{"dataset": "simulated telescope pictures of galaxies", "cutout": 0.4, "decoder_width": 256, "decoder_bias": "none", "decoder_qk_norm": false, "decoder_positions": "learned", "decoder_connector": "mlp", "beta1": 0.95, "max_precond_dim": 1024, "steps": 7500, "warmup_steps": 220}
Rows from block 3 of the image encoder of a small image captioner, named by matrix and row number. Rows with one number belong to one neuron. Each number is 50 + 12 x the weight over its row's rms, rounded and kept within 0 to 99. All counts start at 0.
After each neuron's rows are labels from the 100 images, of 14976, where the neuron reaches its largest size: "top examples" is what is common among them. Only what is clearly more common there than usual is listed. The data: simulated telescope pictures of galaxies.
# gate: MLP gate (encoder.blocks.3.mlp.gate.weight, 384x192), inputs 128-191
# fc1: MLP up (encoder.blocks.3.mlp.fc1.weight, 384x192), inputs 128-191
# fc2: MLP down (encoder.blocks.3.mlp.fc2.weight, 192x384, transposed), outputs 128-191

gate.343:50 53 42 73 88 50 43 50 50 50 50 50 60 54 50 42 37 60 61 31 50 50 58 50 40 50 50 41 47 55 46 50 50 46 61 34 50 56 32 50 52 50 68 60 38 50 50 36 44 44 50 40 47 32 50 35 51 50 31 50 71 29 50 60
fc1.343:64 32 70 50 34 50 64 43 19 31 20 59 59 42 50 32 41 46 50 62 54 35 67 50 61 77 50 50 30 67 40 70 50 67 50 53 54 37 50 71 30 50 60 46 57 50 33 57 50 50 50 50 50 55 42 56 35 76 39 48 78 50 69 50
fc2.343:19 37 50 39 59 59 36 69 50 50 49 45 43 36 50 50 71 66 64 55 50 50 31 56 37 50 50 50 32 37 41 41 61 65 39 33 50 50 50 41 50 59 58 60 30 50 61 41 50 52 50 68 81 43 46 50 67 50 65 42 58 50 50 41
top examples: lensed arc; many-armed spiral

gate.52:54 40 60 50 64 58 38 57 33 50 41 61 50 37 50 57 63 65 61 29 50 66 53 37 68 61 73 68 50 51 70 65 50 50 43 54 33 63 60 50 60 50 34 57 50 50 55 50 24 77 41 46 90 50 50 55 50 34 28 62 58 50 56 45
fc1.52:58 44 36 27 50 15 47 42 30 77 41 30 55 50 53 10 47 37 43 46 50 62 50 45 38 50 60 55 36 51 83 51 38 50 60 64 65 50 46 50 45 58 56 31 65 50 50 50 50 66 44 31 53 50 53 50 50 44 50 59 33 50 43 42
fc2.52:46 69 48 35 50 59 62 50 50 40 77 50 50 50 32 58 54 49 64 62 62 50 26 50 38 39 30 46 50 32 57 24 58 50 50 43 50 50 37 50 50 50 40 63 74 50 63 50 50 68 45 49 60 39 41 68 50 50 50 59 50 60 50 50
top examples: lensed arc; ring galaxy; edge-on disc

gate.118:50 59 43 50 47 50 69 33 74 67 50 50 50 50 50 32 37 50 71 32 51 50 50 50 41 53 50 68 50 78 50 33 50 37 50 56 27 35 68 50 50 50 55 50 33 52 25 53 71 62 50 63 55 70 58 42 25 63 50 57 50 50 50 50
fc1.118:47 50 31 50 50 50 50 57 50 33 73 64 56 50 81 45 49 32 36 65 50 50 36 50 60 49 47 50 50 50 45 54 28 29 49 45 79 71 47 50 55 57 45 34 55 56 61 50 48 50 76 50 35 65 71 50 67 61 50 66 42 39 59 50
fc2.118:37 59 73 30 33 50 58 50 50 50 32 46 29 66 50 50 50 47 44 38 74 37 50 40 56 69 50 69 38 50 65 42 70 58 36 50 62 53 41 50 45 36 67 53 72 39 76 47 62 50 50 50 21 63 50 56 60 50 50 55 50 73 50 52
top examples: star cluster

gate.316:50 68 71 60 50 36 50 69 39 63 46 58 41 59 44 44 68 50 40 50 28 50 60 37 56 43 24 50 40 59 50 48 50 42 44 34 72 50 45 42 58 66 57 50 51 37 58 60 36 76 67 40 51 64 67 25 72 50 36 62 50 34 37 43
fc1.316:59 50 50 50 68 50 64 56 60 57 50 50 62 50 44 41 69 50 50 50 31 50 50 50 50 41 13 49 34 55 50 53 38 48 70 50 55 59 50 50 50 29 69 40 50 73 46 50 50 61 50 51 58 54 52 50 74 64 50 68 40 56 46 38
fc2.316:74 36 30 50 61 59 63 42 59 50 50 38 61 50 34 50 50 58 50 45 47 57 69 75 52 38 50 69 24 40 48 26 51 33 24 40 65 41 58 70 61 50 50 35 49 62 57 35 64 50 67 50 50 37 50 22 50 70 50 23 68 30 38 50
top examples: ring galaxy; small

gate.345:54 62 50 64 44 74 59 50 41 50 29 37 28 50 54 53 59 50 50 41 17 50 50 12 35 43 50 50 61 43 41 50 62 63 60 61 50 50 56 50 72 59 47 32 60 50 46 32 50 42 55 40 39 47 33 48 62 34 49 31 51 57 47 42
fc1.345:31 50 50 50 37 41 43 65 50 73 50 44 50 61 64 73 75 50 41 50 50 42 50 40 50 51 50 52 55 48 50 22 50 61 38 69 40 50 50 50 55 55 50 58 48 47 45 29 50 50 72 36 50 66 47 50 72 55 50 68 50 41 50 50
fc2.345:34 40 41 35 50 63 50 50 50 50 50 62 49 41 50 50 44 28 31 50 52 50 58 36 50 50 50 74 61 51 57 50 41 50 69 64 39 52 70 59 50 54 53 50 59 14 37 48 23 50 44 62 70 57 50 33 61 45 50 69 60 50 50 50
top examples: tilted; many-armed spiral; winding: anticlockwise outward; winding: clockwise outward

gate.347:50 50 50 65 42 50 46 36 38 50 51 50 50 50 35 37 80 30 50 57 70 50 50 41 55 50 26 50 50 54 57 73 50 47 67 55 58 53 37 50 50 50 52 49 61 50 50 65 64 68 50 50 72 50 63 50 44 50 15 65 44 50 33 50
fc1.347:59 69 26 50 50 50 50 29 39 50 41 50 31 25 20 44 50 50 50 50 72 50 23 28 55 43 47 62 45 56 69 32 59 46 57 50 50 50 66 35 74 65 50 50 64 50 50 43 40 50 71 36 42 37 45 50 50 50 50 50 30 50 32 54
fc2.347:50 62 50 47 50 31 69 50 50 46 48 52 73 50 61 59 50 24 34 03 66 50 50 61 40 68 50 49 39 50 54 70 35 57 46 68 74 63 50 50 56 50 34 41 49 33 65 28 62 50 50 65 27 72 25 36 69 50 62 59 59 39 53 35
top examples: tilted; irregular; winding: anticlockwise outward; many-armed spiral

gate.26:41 50 70 50 45 73 50 80 36 46 65 50 63 42 29 38 43 50 24 51 50 30 50 50 45 30 50 40 72 49 60 56 50 67 58 50 72 50 59 49 50 66 33 50 42 57 50 76 53 50 57 67 50 39 56 50 49 68 59 41 73 48 50 73
fc1.26:55 63 50 61 26 50 42 25 65 64 20 50 79 75 39 71 66 70 38 50 51 35 37 50 37 20 68 57 50 40 50 49 50 48 50 39 40 39 57 50 59 50 31 50 50 40 51 39 50 64 50 32 50 50 65 42 50 53 56 40 50 50 50 65
fc2.26:30 34 50 36 66 44 59 49 48 50 54 64 41 51 50 50 51 62 66 49 67 42 50 60 71 50 54 50 50 50 56 50 27 29 70 42 54 38 68 50 50 85 76 61 29 31 73 50 50 28 69 62 58 41 50 63 67 50 56 50 40 45 67 50
top examples: star cluster

gate.49:50 76 50 62 66 53 46 50 16 63 61 50 50 50 41 65 59 26 69 40 50 34 73 46 50 37 65 42 44 38 50 50 58 27 50 56 51 60 50 68 50 50 33 56 77 84 50 29 55 56 37 56 45 42 50 26 50 44 50 80 50 44 21 63
fc1.49:57 40 33 66 66 42 40 66 50 64 50 50 44 53 59 50 64 20 54 39 50 60 77 33 50 50 50 76 61 39 72 50 66 35 66 32 50 50 36 60 54 50 50 66 67 46 52 50 66 50 67 50 44 50 49 50 56 43 57 50 36 50 29 64
fc2.49:67 71 81 61 63 48 63 45 44 38 50 50 50 58 29 41 62 50 60 50 50 50 50 40 38 20 61 50 47 57 48 40 30 47 39 50 50 50 47 59 34 41 40 64 69 50 60 51 47 49 50 57 50 73 56 50 50 59 66 41 45 57 47 49
top examples: many-armed spiral; winding: anticlockwise outward; tilted; winding: clockwise outward

gate.78:43 56 58 80 50 47 71 61 39 50 46 50 50 60 50 50 50 54 68 57 59 52 40 50 49 33 36 75 50 47 68 32 29 50 47 54 24 50 50 37 46 32 50 57 25 53 43 50 44 42 47 55 44 43 41 50 50 44 31 58 61 43 55 23
fc1.78:61 64 55 67 44 60 65 54 21 50 50 50 68 43 59 41 50 66 61 50 50 67 28 32 47 36 50 68 50 36 70 07 50 63 55 60 50 50 60 40 36 50 57 41 50 72 50 49 52 58 50 21 50 38 45 50 48 35 35 32 61 41 50 30
fc2.78:58 50 42 48 50 68 50 26 66 50 50 62 36 50 50 49 41 41 50 50 50 62 50 58 36 50 40 32 50 64 60 44 50 32 50 35 50 22 50 35 50 50 40 43 45 50 50 43 50 64 54 59 31 36 72 30 39 65 20 67 59 31 50 50
top examples: ring galaxy

gate.245:37 50 69 49 45 35 50 50 50 54 50 45 32 42 77 50 29 32 63 64 22 22 50 50 49 50 44 33 50 84 38 50 39 35 50 59 54 61 51 62 60 39 50 53 62 68 55 50 76 50 36 57 42 35 50 50 50 62 50 50 50 70 50 78
fc1.245:60 50 66 61 50 50 47 56 56 55 50 46 59 34 50 30 49 50 38 50 57 40 69 50 46 41 60 37 45 63 28 58 35 32 42 61 57 50 43 66 50 50 36 72 29 24 36 44 48 50 50 50 50 50 34 50 30 48 67 67 57 50 36 52
fc2.245:50 53 46 50 24 74 42 58 69 53 65 32 42 61 77 50 50 50 68 60 49 50 50 36 76 36 50 48 55 18 66 50 26 50 61 44 08 50 50 70 46 50 56 42 52 53 46 39 50 76 50 57 64 57 50 62 66 50 50 50 28 58 50 50
top examples: irregular

gate.377:50 50 63 50 65 50 51 36 42 50 65 50 32 46 50 57 39 50 42 53 39 50 50 53 65 50 43 50 50 50 50 58 51 22 62 59 53 50 50 50 50 31 50 46 40 54 50 65 50 34 31 20 56 63 50 71 55 52 50 56 66 41 47 50
fc1.377:55 84 48 76 39 23 50 50 32 50 36 50 50 50 52 50 55 50 57 50 51 50 50 50 49 46 63 50 23 59 50 50 36 50 71 38 33 43 48 73 50 50 55 57 55 31 36 37 65 50 47 50 37 50 39 30 43 83 50 52 48 42 46 50
fc2.377:48 48 50 50 35 72 50 65 49 38 55 38 50 70 50 23 26 50 50 44 43 55 66 41 37 50 50 50 56 30 60 68 53 50 41 62 27 50 30 41 75 39 50 65 49 58 50 50 50 74 35 57 55 23 50 41 55 50 37 40 67 60 27 50
top examples: bright star with spikes; many-armed spiral

gate.336:50 55 27 70 55 50 46 46 50 33 51 50 50 63 50 34 82 64 61 32 35 69 50 65 50 50 68 50 41 50 61 53 50 58 50 67 38 50 50 50 55 50 50 30 55 56 81 47 77 38 30 50 48 50 58 50 27 39 63 82 56 39 60 50
fc1.336:70 70 39 56 61 37 50 50 69 79 49 72 50 50 70 59 87 37 40 34 50 55 56 50 58 50 55 52 42 69 50 50 44 27 57 58 50 65 42 62 63 50 50 53 50 50 50 50 59 50 50 60 42 51 56 50 55 48 66 43 50 71 30 50
fc2.336:50 61 50 50 64 64 33 35 50 63 50 37 46 50 59 58 50 50 78 59 50 50 63 50 50 50 50 50 38 44 50 30 59 45 53 41 50 50 50 63 43 50 50 71 55 50 50 50 41 45 60 70 58 43 57 62 50 28 32 33 51 50 50 50
top examples: irregular; barred spiral

gate.178:40 36 50 43 50 73 40 61 50 63 37 50 26 65 56 56 69 50 38 50 50 50 37 52 50 57 50 37 50 51 51 50 59 50 50 50 42 54 50 69 55 50 50 63 50 19 42 36 68 55 57 27 44 33 63 17 27 35 50 51 73 62 83 33
fc1.178:50 50 50 53 50 47 66 27 62 33 50 50 59 50 36 47 62 64 38 08 61 46 65 50 46 44 70 57 65 57 51 50 36 21 64 57 50 51 50 48 59 33 44 40 39 50 50 41 59 51 44 87 54 50 50 50 50 50 50 50 62 50 50 26
fc2.178:50 50 49 50 49 49 39 50 40 39 26 60 47 25 50 54 50 30 50 50 48 57 66 52 50 40 20 61 35 83 35 45 20 50 48 73 53 54 23 50 71 56 50 64 55 60 62 35 45 50 50 50 50 55 50 44 50 38 50 32 57 38 50 50
top examples: tilted; many-armed spiral; winding: clockwise outward; winding: anticlockwise outward

gate.152:42 53 32 50 42 49 50 50 66 56 65 50 43 64 50 50 23 71 53 50 50 33 50 27 56 25 36 36 19 29 42 38 50 50 50 58 66 50 34 36 70 68 32 58 81 45 46 70 51 50 51 35 44 70 25 35 55 49 50 50 69 70 31 67
fc1.152:49 50 59 50 60 30 54 62 64 35 54 50 50 54 37 26 65 46 71 44 50 30 30 50 51 51 55 50 43 50 50 50 49 50 40 50 69 85 50 32 50 14 83 29 50 39 47 68 57 47 70 50 50 48 22 42 48 50 42 69 18 50 50 53
fc2.152:65 38 73 59 50 33 50 90 43 37 44 61 60 36 50 50 63 56 50 44 50 50 61 57 66 59 50 50 40 53 50 50 71 50 50 50 38 50 50 35 23 50 44 21 50 82 50 40 55 42 74 70 50 20 50 53 54 61 34 50 51 58 28 37
top examples: irregular

gate.315:50 50 74 50 57 57 50 69 61 61 50 61 38 50 50 57 18 50 65 50 47 67 28 52 40 59 50 57 50 50 57 48 50 51 47 32 46 44 50 33 53 36 50 50 50 50 27 38 42 77 50 46 57 35 69 43 47 50 50 60 29 50 39 17
fc1.315:68 50 51 50 50 52 43 67 50 50 41 50 70 63 37 44 51 60 71 50 73 45 50 35 43 50 56 50 32 50 60 50 50 69 50 50 51 50 50 50 73 40 50 49 33 74 50 55 47 58 72 50 51 50 73 50 30 68 51 50 46 50 36 50
fc2.315:49 50 52 33 69 50 23 50 32 43 50 63 50 50 62 45 50 50 50 45 64 71 38 72 50 75 68 45 65 26 60 38 50 47 38 50 43 50 55 32 32 50 50 74 47 50 50 36 50 50 42 56 62 45 31 50 53 50 38 32 50 58 60 62
top examples: star cluster

gate.163:50 45 50 72 59 79 53 30 45 50 28 52 66 50 35 43 44 50 50 41 58 27 50 73 50 50 28 49 50 50 50 29 38 18 56 59 45 46 50 36 53 37 80 57 50 50 55 50 81 44 52 50 50 50 47 69 50 20 50 71 60 68 65 75
fc1.163:57 62 32 57 50 63 26 50 71 50 73 50 44 43 48 50 27 50 50 40 50 40 81 55 53 29 28 42 50 45 47 74 46 59 22 50 31 50 46 32 62 41 78 36 77 60 56 58 31 66 50 60 57 50 66 63 44 41 52 50 58 66 50 38
fc2.163:50 46 47 46 35 65 67 50 50 63 50 68 67 62 50 80 49 59 66 59 55 50 50 55 59 50 30 67 42 23 44 38 50 50 50 50 69 50 50 64 50 50 58 62 67 35 71 44 50 50 50 50 64 50 50 46 50 50 50 47 73 59 65 63
top examples: bright star with spikes; flattened elliptical

gate.284:75 41 39 26 46 36 50 61 54 37 42 50 50 50 55 50 53 60 63 72 61 67 67 50 66 38 39 57 50 71 50 50 50 39 50 69 64 52 50 50 55 58 61 50 68 50 67 50 50 60 50 29 76 50 51 50 50 50 21 50 50 50 42 31
fc1.284:50 50 50 65 39 41 62 29 42 68 50 38 51 44 79 54 49 50 39 38 51 50 50 50 42 50 47 50 44 50 29 62 53 50 50 35 57 55 50 30 43 44 27 59 23 61 64 50 65 34 57 64 33 50 35 50 43 50 66 35 48 50 50 50
fc2.284:53 32 50 50 50 29 35 48 33 50 73 71 50 50 54 47 50 68 43 56 60 72 37 50 51 50 50 67 36 50 50 80 46 66 60 43 63 31 50 69 36 44 50 32 50 50 50 50 41 55 50 52 42 61 50 98 49 50 50 45 50 73 62 46
top examples: many-armed spiral; winding: anticlockwise outward

gate.132:45 75 63 57 50 53 73 59 50 46 58 34 42 61 55 57 38 50 65 65 57 50 46 47 55 55 37 54 63 53 50 50 65 26 39 55 36 50 52 50 44 65 25 66 88 55 61 50 57 49 66 40 58 50 63 42 58 73 34 50 50 20 39 48
fc1.132:42 50 66 50 50 50 45 45 50 50 68 48 66 47 61 51 50 50 58 50 50 50 27 56 59 52 57 54 67 39 50 27 17 50 62 50 46 50 50 35 38 50 29 73 93 49 59 41 50 46 71 39 63 75 50 60 50 36 50 50 59 50 48 42
fc2.132:50 50 46 37 56 49 64 53 39 41 54 54 50 60 76 75 34 48 50 45 35 55 65 62 50 57 32 52 50 50 50 52 56 21 68 39 32 61 65 62 50 50 46 68 50 50 40 77 35 40 50 63 42 50 68 34 41 32 44 50 67 56 50 62
top examples: many-armed spiral; winding: clockwise outward; winding: anticlockwise outward; tilted

gate.108:55 50 50 59 59 50 33 50 50 60 50 48 52 66 65 50 31 40 42 41 57 50 31 32 50 50 37 50 50 40 48 39 50 56 50 69 50 37 53 36 39 31 73 67 79 66 35 51 58 52 32 54 43 42 56 44 82 50 61 50 50 47 49 43
fc1.108:53 68 57 23 61 50 50 50 37 59 43 37 50 39 44 50 54 43 71 32 42 28 64 50 50 47 58 63 41 50 50 50 37 62 42 56 82 50 50 39 53 50 50 49 36 50 40 42 76 43 69 50 66 57 71 50 52 50 46 55 54 21 36 69
fc2.108:36 60 50 56 63 25 50 65 60 50 50 43 40 39 40 56 38 58 50 58 53 78 50 50 68 48 55 31 41 27 50 61 67 65 56 50 50 31 32 51 36 43 40 50 45 65 57 76 50 53 56 50 37 28 79 76 52 41 50 58 50 75 34 50
top examples: irregular; tilted; many-armed spiral

gate.359:67 66 25 69 50 50 50 52 46 50 50 64 62 50 31 50 50 50 50 50 59 74 50 36 61 46 39 63 46 21 50 60 50 49 50 57 50 46 80 50 56 12 21 58 50 50 63 37 37 50 50 50 50 52 42 19 60 51 50 50 33 55 50 63
fc1.359:50 48 42 57 15 50 42 56 35 50 48 73 50 48 58 67 22 50 63 39 50 50 46 36 47 42 28 51 50 33 50 57 47 53 66 54 49 22 77 47 43 59 24 70 70 50 50 50 50 57 50 50 41 53 41 72 45 50 58 50 53 55 41 40
fc2.359:50 51 36 54 45 29 50 43 70 54 66 41 50 50 51 60 50 50 50 50 45 50 54 50 65 74 57 60 50 16 40 37 50 24 46 72 69 50 44 57 50 54 50 46 48 50 53 54 29 50 48 70 76 72 25 35 50 41 31 55 50 49 30 50
top examples: tilted; winding: anticlockwise outward; barred spiral; many-armed spiral

gate.233:57 50 61 55 50 33 50 36 26 35 21 49 32 54 55 62 34 69 71 42 65 62 50 21 50 53 29 59 35 30 55 44 45 50 64 28 40 48 50 59 53 49 32 29 50 47 40 27 71 50 60 61 28 67 61 60 73 43 74 28 71 57 31 52
fc1.233:37 50 41 73 59 64 54 75 35 50 54 36 30 25 57 40 60 37 50 50 65 66 35 70 50 48 15 36 50 45 39 50 68 40 50 57 50 46 57 53 36 50 50 37 39 50 42 58 20 50 39 55 50 68 50 66 34 50 50 51 59 50 52 52
fc2.233:48 46 50 57 50 50 46 50 65 55 50 50 47 40 88 28 39 63 38 56 21 58 50 81 61 40 36 34 28 27 48 39 50 50 51 50 50 50 50 35 44 50 40 54 31 71 33 50 50 62 50 36 50 58 53 50 65 50 50 50 69 50 53 68
top examples: irregular; winding: anticlockwise outward

gate.278:65 40 23 50 42 47 29 71 57 21 50 59 28 50 41 50 50 50 56 49 70 63 50 31 66 50 30 37 23 49 73 50 35 49 54 50 50 76 50 70 55 50 50 50 66 50 57 41 35 56 37 64 50 39 43 57 50 41 50 52 34 50 48 50
fc1.278:58 63 56 50 49 23 34 71 50 50 50 57 66 50 49 42 50 78 43 45 46 50 53 63 50 26 50 39 39 35 50 50 50 50 57 31 35 81 45 50 64 50 50 50 62 42 50 45 50 50 23 80 57 50 50 39 43 53 31 70 62 39 50 58
fc2.278:25 64 50 59 50 36 36 69 50 53 29 74 54 66 50 49 41 39 50 50 47 50 60 58 50 54 28 47 50 59 66 54 50 37 43 48 45 50 50 60 23 38 50 46 50 50 50 66 49 25 56 55 63 64 40 40 50 43 60 50 50 31 63 50
top examples: bright star with spikes; flattened elliptical

gate.156:47 42 58 50 50 47 60 30 48 41 50 49 50 42 50 51 62 50 36 50 50 63 50 51 85 45 49 50 53 41 50 59 50 66 50 50 35 66 53 50 50 50 64 50 30 69 50 30 66 50 50 42 63 59 31 30 48 50 66 60 36 67 37 50
fc1.156:77 50 36 50 47 35 50 56 50 55 49 60 25 57 80 50 30 50 51 35 50 50 36 50 50 54 58 50 39 44 50 54 57 44 46 63 50 50 60 50 33 43 62 50 70 39 68 56 54 50 50 34 39 33 57 26 71 50 64 53 46 53 36 45
fc2.156:50 40 56 42 41 33 50 50 50 32 37 73 50 39 55 92 31 50 32 50 60 50 40 42 45 71 74 50 50 56 53 50 35 50 50 44 39 50 47 43 57 58 43 56 66 50 51 45 39 66 53 36 48 39 71 54 69 50 73 62 59 74 39 50
top examples: lensed arc

gate.90:35 40 50 24 50 43 68 50 36 49 60 50 50 36 50 50 55 29 22 33 50 50 34 16 59 72 52 38 68 29 50 73 68 54 54 50 47 70 54 30 70 50 50 50 72 61 62 54 34 50 38 50 47 33 50 45 50 41 69 47 39 49 50 49
fc1.90:48 50 50 42 33 50 71 34 50 50 56 24 38 50 50 33 50 68 61 58 41 50 52 50 60 50 21 30 50 51 50 50 66 28 50 60 49 50 61 20 50 50 45 70 51 50 57 64 50 50 56 50 63 77 50 62 46 50 39 50 52 46 80 58
fc2.90:48 50 51 56 50 33 21 85 50 41 50 50 50 67 64 57 67 56 50 55 64 37 50 53 52 63 45 57 50 50 40 50 53 76 50 33 58 50 47 60 41 50 50 58 50 52 50 50 50 50 32 48 40 55 64 50 50 64 50 50 50 59 71 50
top examples: irregular; many-armed spiral

gate.34:50 43 72 76 33 25 50 26 50 50 50 42 51 32 50 50 47 35 64 50 37 60 33 73 62 50 46 63 50 50 51 50 65 64 25 37 50 61 58 70 53 40 50 50 50 50 50 38 25 43 40 45 59 53 73 53 68 50 57 71 50 74 50 45
fc1.34:50 56 42 50 32 50 37 50 65 57 50 43 50 47 58 57 44 35 50 61 41 86 41 39 50 50 50 50 53 36 47 50 50 37 74 35 50 50 50 70 50 61 16 39 79 50 44 50 50 50 55 50 50 46 53 53 50 72 42 34 31 50 32 50
fc2.34:32 46 57 67 78 60 50 44 50 50 21 50 43 50 54 73 49 60 73 44 57 71 30 34 50 22 50 50 56 46 50 50 70 41 35 43 50 80 60 59 40 38 82 69 48 50 50 44 56 50 50 44 57 63 50 40 64 50 50 64 50 50 50 42
top examples: bright star with spikes; winding: clockwise outward; barred spiral

gate.304:60 54 50 51 63 50 70 39 50 53 50 45 50 87 29 49 37 35 50 43 41 50 50 37 50 24 50 64 50 45 66 50 50 31 66 52 52 50 50 35 50 38 71 51 50 71 40 50 60 57 56 28 50 50 50 50 46 34 50 61 61 26 61 43
fc1.304:39 31 50 50 50 50 50 70 50 41 24 37 52 50 50 58 44 51 50 50 50 42 50 40 50 67 70 40 23 50 50 77 49 50 51 69 50 50 57 62 38 67 28 50 52 40 65 50 40 50 50 71 57 75 29 55 41 42 55 50 62 60 50 50
fc2.304:50 48 62 47 59 50 57 54 50 41 37 41 54 37 50 50 62 34 70 29 52 50 44 60 48 50 62 81 50 54 39 71 50 68 50 63 50 50 57 66 50 26 70 76 60 50 50 37 71 53 50 54 78 36 34 68 53 50 83 50 50 46 50 29
top examples: lensed arc

gate.129:50 63 50 52 49 63 50 39 50 48 60 62 50 43 26 50 52 44 50 50 50 50 37 50 49 50 70 50 63 54 54 42 36 77 66 62 50 50 60 50 42 49 50 72 50 34 55 52 62 52 50 13 50 50 47 62 74 80 63 50 54 80 57 54
fc1.129:22 60 50 50 29 50 50 34 44 64 50 50 40 50 50 44 25 63 43 47 70 63 34 44 50 66 64 53 43 55 61 19 50 58 50 52 56 50 50 75 51 72 42 64 50 50 49 64 78 47 50 50 52 36 16 66 33 28 61 50 53 34 35 58
fc2.129:50 44 57 50 50 50 40 50 50 34 69 26 40 50 64 50 61 39 40 50 52 50 49 50 43 46 71 77 54 50 57 66 50 45 50 50 50 60 50 76 50 55 33 25 50 22 48 55 50 50 38 66 50 57 39 50 47 34 56 51 56 31 43 43
top examples: tilted; barred spiral; winding: clockwise outward; winding: anticlockwise outward

gate.380:50 50 50 50 58 50 50 63 34 18 50 50 49 41 73 51 50 50 23 50 50 50 41 61 41 50 52 50 50 39 34 50 47 50 31 50 53 60 44 50 50 50 75 18 50 61 50 34 54 69 22 48 52 55 50 53 56 50 50 42 45 68 50 50
fc1.380:63 49 58 32 50 50 72 74 60 51 73 50 50 50 41 64 50 49 41 40 58 54 42 39 26 60 45 50 58 50 60 40 11 41 33 71 50 50 33 50 50 42 69 40 53 50 67 50 50 54 50 75 27 45 50 29 50 50 50 50 48 41 55 27
fc2.380:38 50 50 50 54 68 38 42 63 37 10 23 41 66 58 50 68 69 50 50 52 50 50 65 50 39 30 64 38 50 68 50 60 48 68 25 44 43 50 32 56 71 51 57 45 27 27 50 65 47 50 50 60 39 66 50 34 84 49 50 42 66 38 38
top examples: star cluster

gate.208:84 71 52 47 69 48 50 34 59 32 15 76 51 39 59 67 66 70 50 30 50 50 60 42 50 57 50 55 41 56 42 41 48 50 43 50 25 45 50 41 56 51 50 56 37 50 50 40 34 50 46 57 31 50 50 50 64 50 69 39 77 63 34 41
fc1.208:36 50 59 59 48 63 61 50 50 47 41 61 70 24 59 42 65 59 50 57 30 68 21 36 60 28 37 50 50 49 50 47 70 50 50 50 47 48 42 50 43 29 50 50 66 61 63 65 44 43 50 52 31 31 34 42 75 55 26 39 44 43 50 52
fc2.208:50 50 30 50 50 61 50 45 66 28 44 50 52 50 50 50 50 73 55 35 50 43 50 50 50 50 64 50 61 62 50 62 49 33 59 62 41 41 50 48 38 48 22 45 76 34 50 17 64 50 50 50 58 53 72 49 62 50 48 50 57 50 50 50
top examples: irregular

gate.239:50 46 66 62 44 50 36 50 70 50 35 61 48 53 50 50 38 47 61 38 32 27 43 51 50 45 39 50 50 50 50 38 50 39 50 64 39 17 50 32 39 50 37 66 50 40 17 50 54 60 62 74 41 32 50 41 62 34 62 50 50 50 19 44
fc1.239:50 57 46 44 65 51 50 40 50 50 59 50 50 37 50 71 66 47 62 50 57 50 66 34 28 50 60 32 50 81 37 47 54 50 60 50 72 52 50 57 50 28 28 43 50 40 53 50 66 40 49 45 50 63 50 81 47 56 68 50 48 50 75 50
fc2.239:50 50 47 58 33 48 44 53 70 50 61 50 49 82 50 49 40 30 50 19 55 59 50 57 24 50 68 53 55 42 70 50 49 66 50 50 33 36 50 60 50 24 50 50 38 50 39 51 23 64 48 50 30 81 42 50 47 66 50 56 46 42 53 38
top examples: star cluster

gate.89:82 34 50 63 50 37 60 50 50 50 50 62 38 28 39 30 50 50 68 35 56 52 52 50 49 41 47 61 23 42 75 34 77 50 29 50 72 59 20 49 49 66 50 34 79 60 35 57 48 50 58 27 55 31 50 37 65 50 35 50 43 42 50 55
fc1.89:44 30 50 50 40 46 68 40 81 69 59 50 62 63 47 50 37 51 44 61 54 44 48 50 50 41 55 53 65 50 28 50 62 57 48 50 50 47 47 63 44 50 48 56 59 50 34 58 39 50 35 31 42 51 13 31 50 80 50 73 50 58 58 51
fc2.89:50 70 33 52 50 40 50 50 50 52 62 25 50 34 22 58 50 44 50 72 34 50 50 40 76 50 50 50 50 50 73 35 61 48 50 50 50 55 43 50 82 30 64 35 27 55 50 50 33 50 64 58 32 52 50 41 70 42 50 50 69 50 50 45
top examples: many-armed spiral; winding: anticlockwise outward

gate.340:35 50 50 50 61 58 68 37 49 49 50 50 52 41 45 47 32 50 40 72 41 50 50 31 56 74 56 44 50 33 47 60 54 38 75 50 40 65 70 44 33 56 50 50 50 32 50 50 50 55 43 68 50 59 58 40 41 29 42 67 50 54 56 41
fc1.340:56 37 61 60 49 50 35 45 50 53 48 50 28 49 50 58 41 60 48 50 69 60 50 42 64 62 40 72 42 50 50 51 43 32 36 50 50 50 50 52 37 44 57 50 56 52 50 61 52 31 50 69 64 44 47 67 57 58 65 49 42 40 34 66
fc2.340:27 67 63 47 60 47 57 43 40 62 41 74 50 63 62 50 54 74 68 55 50 38 32 45 67 50 50 63 65 61 40 40 61 49 44 26 50 50 50 71 37 35 55 23 37 34 27 63 29 44 50 61 59 50 38 37 57 65 26 57 49 50 43 28
top examples: bright star with spikes; winding: clockwise outward; barred spiral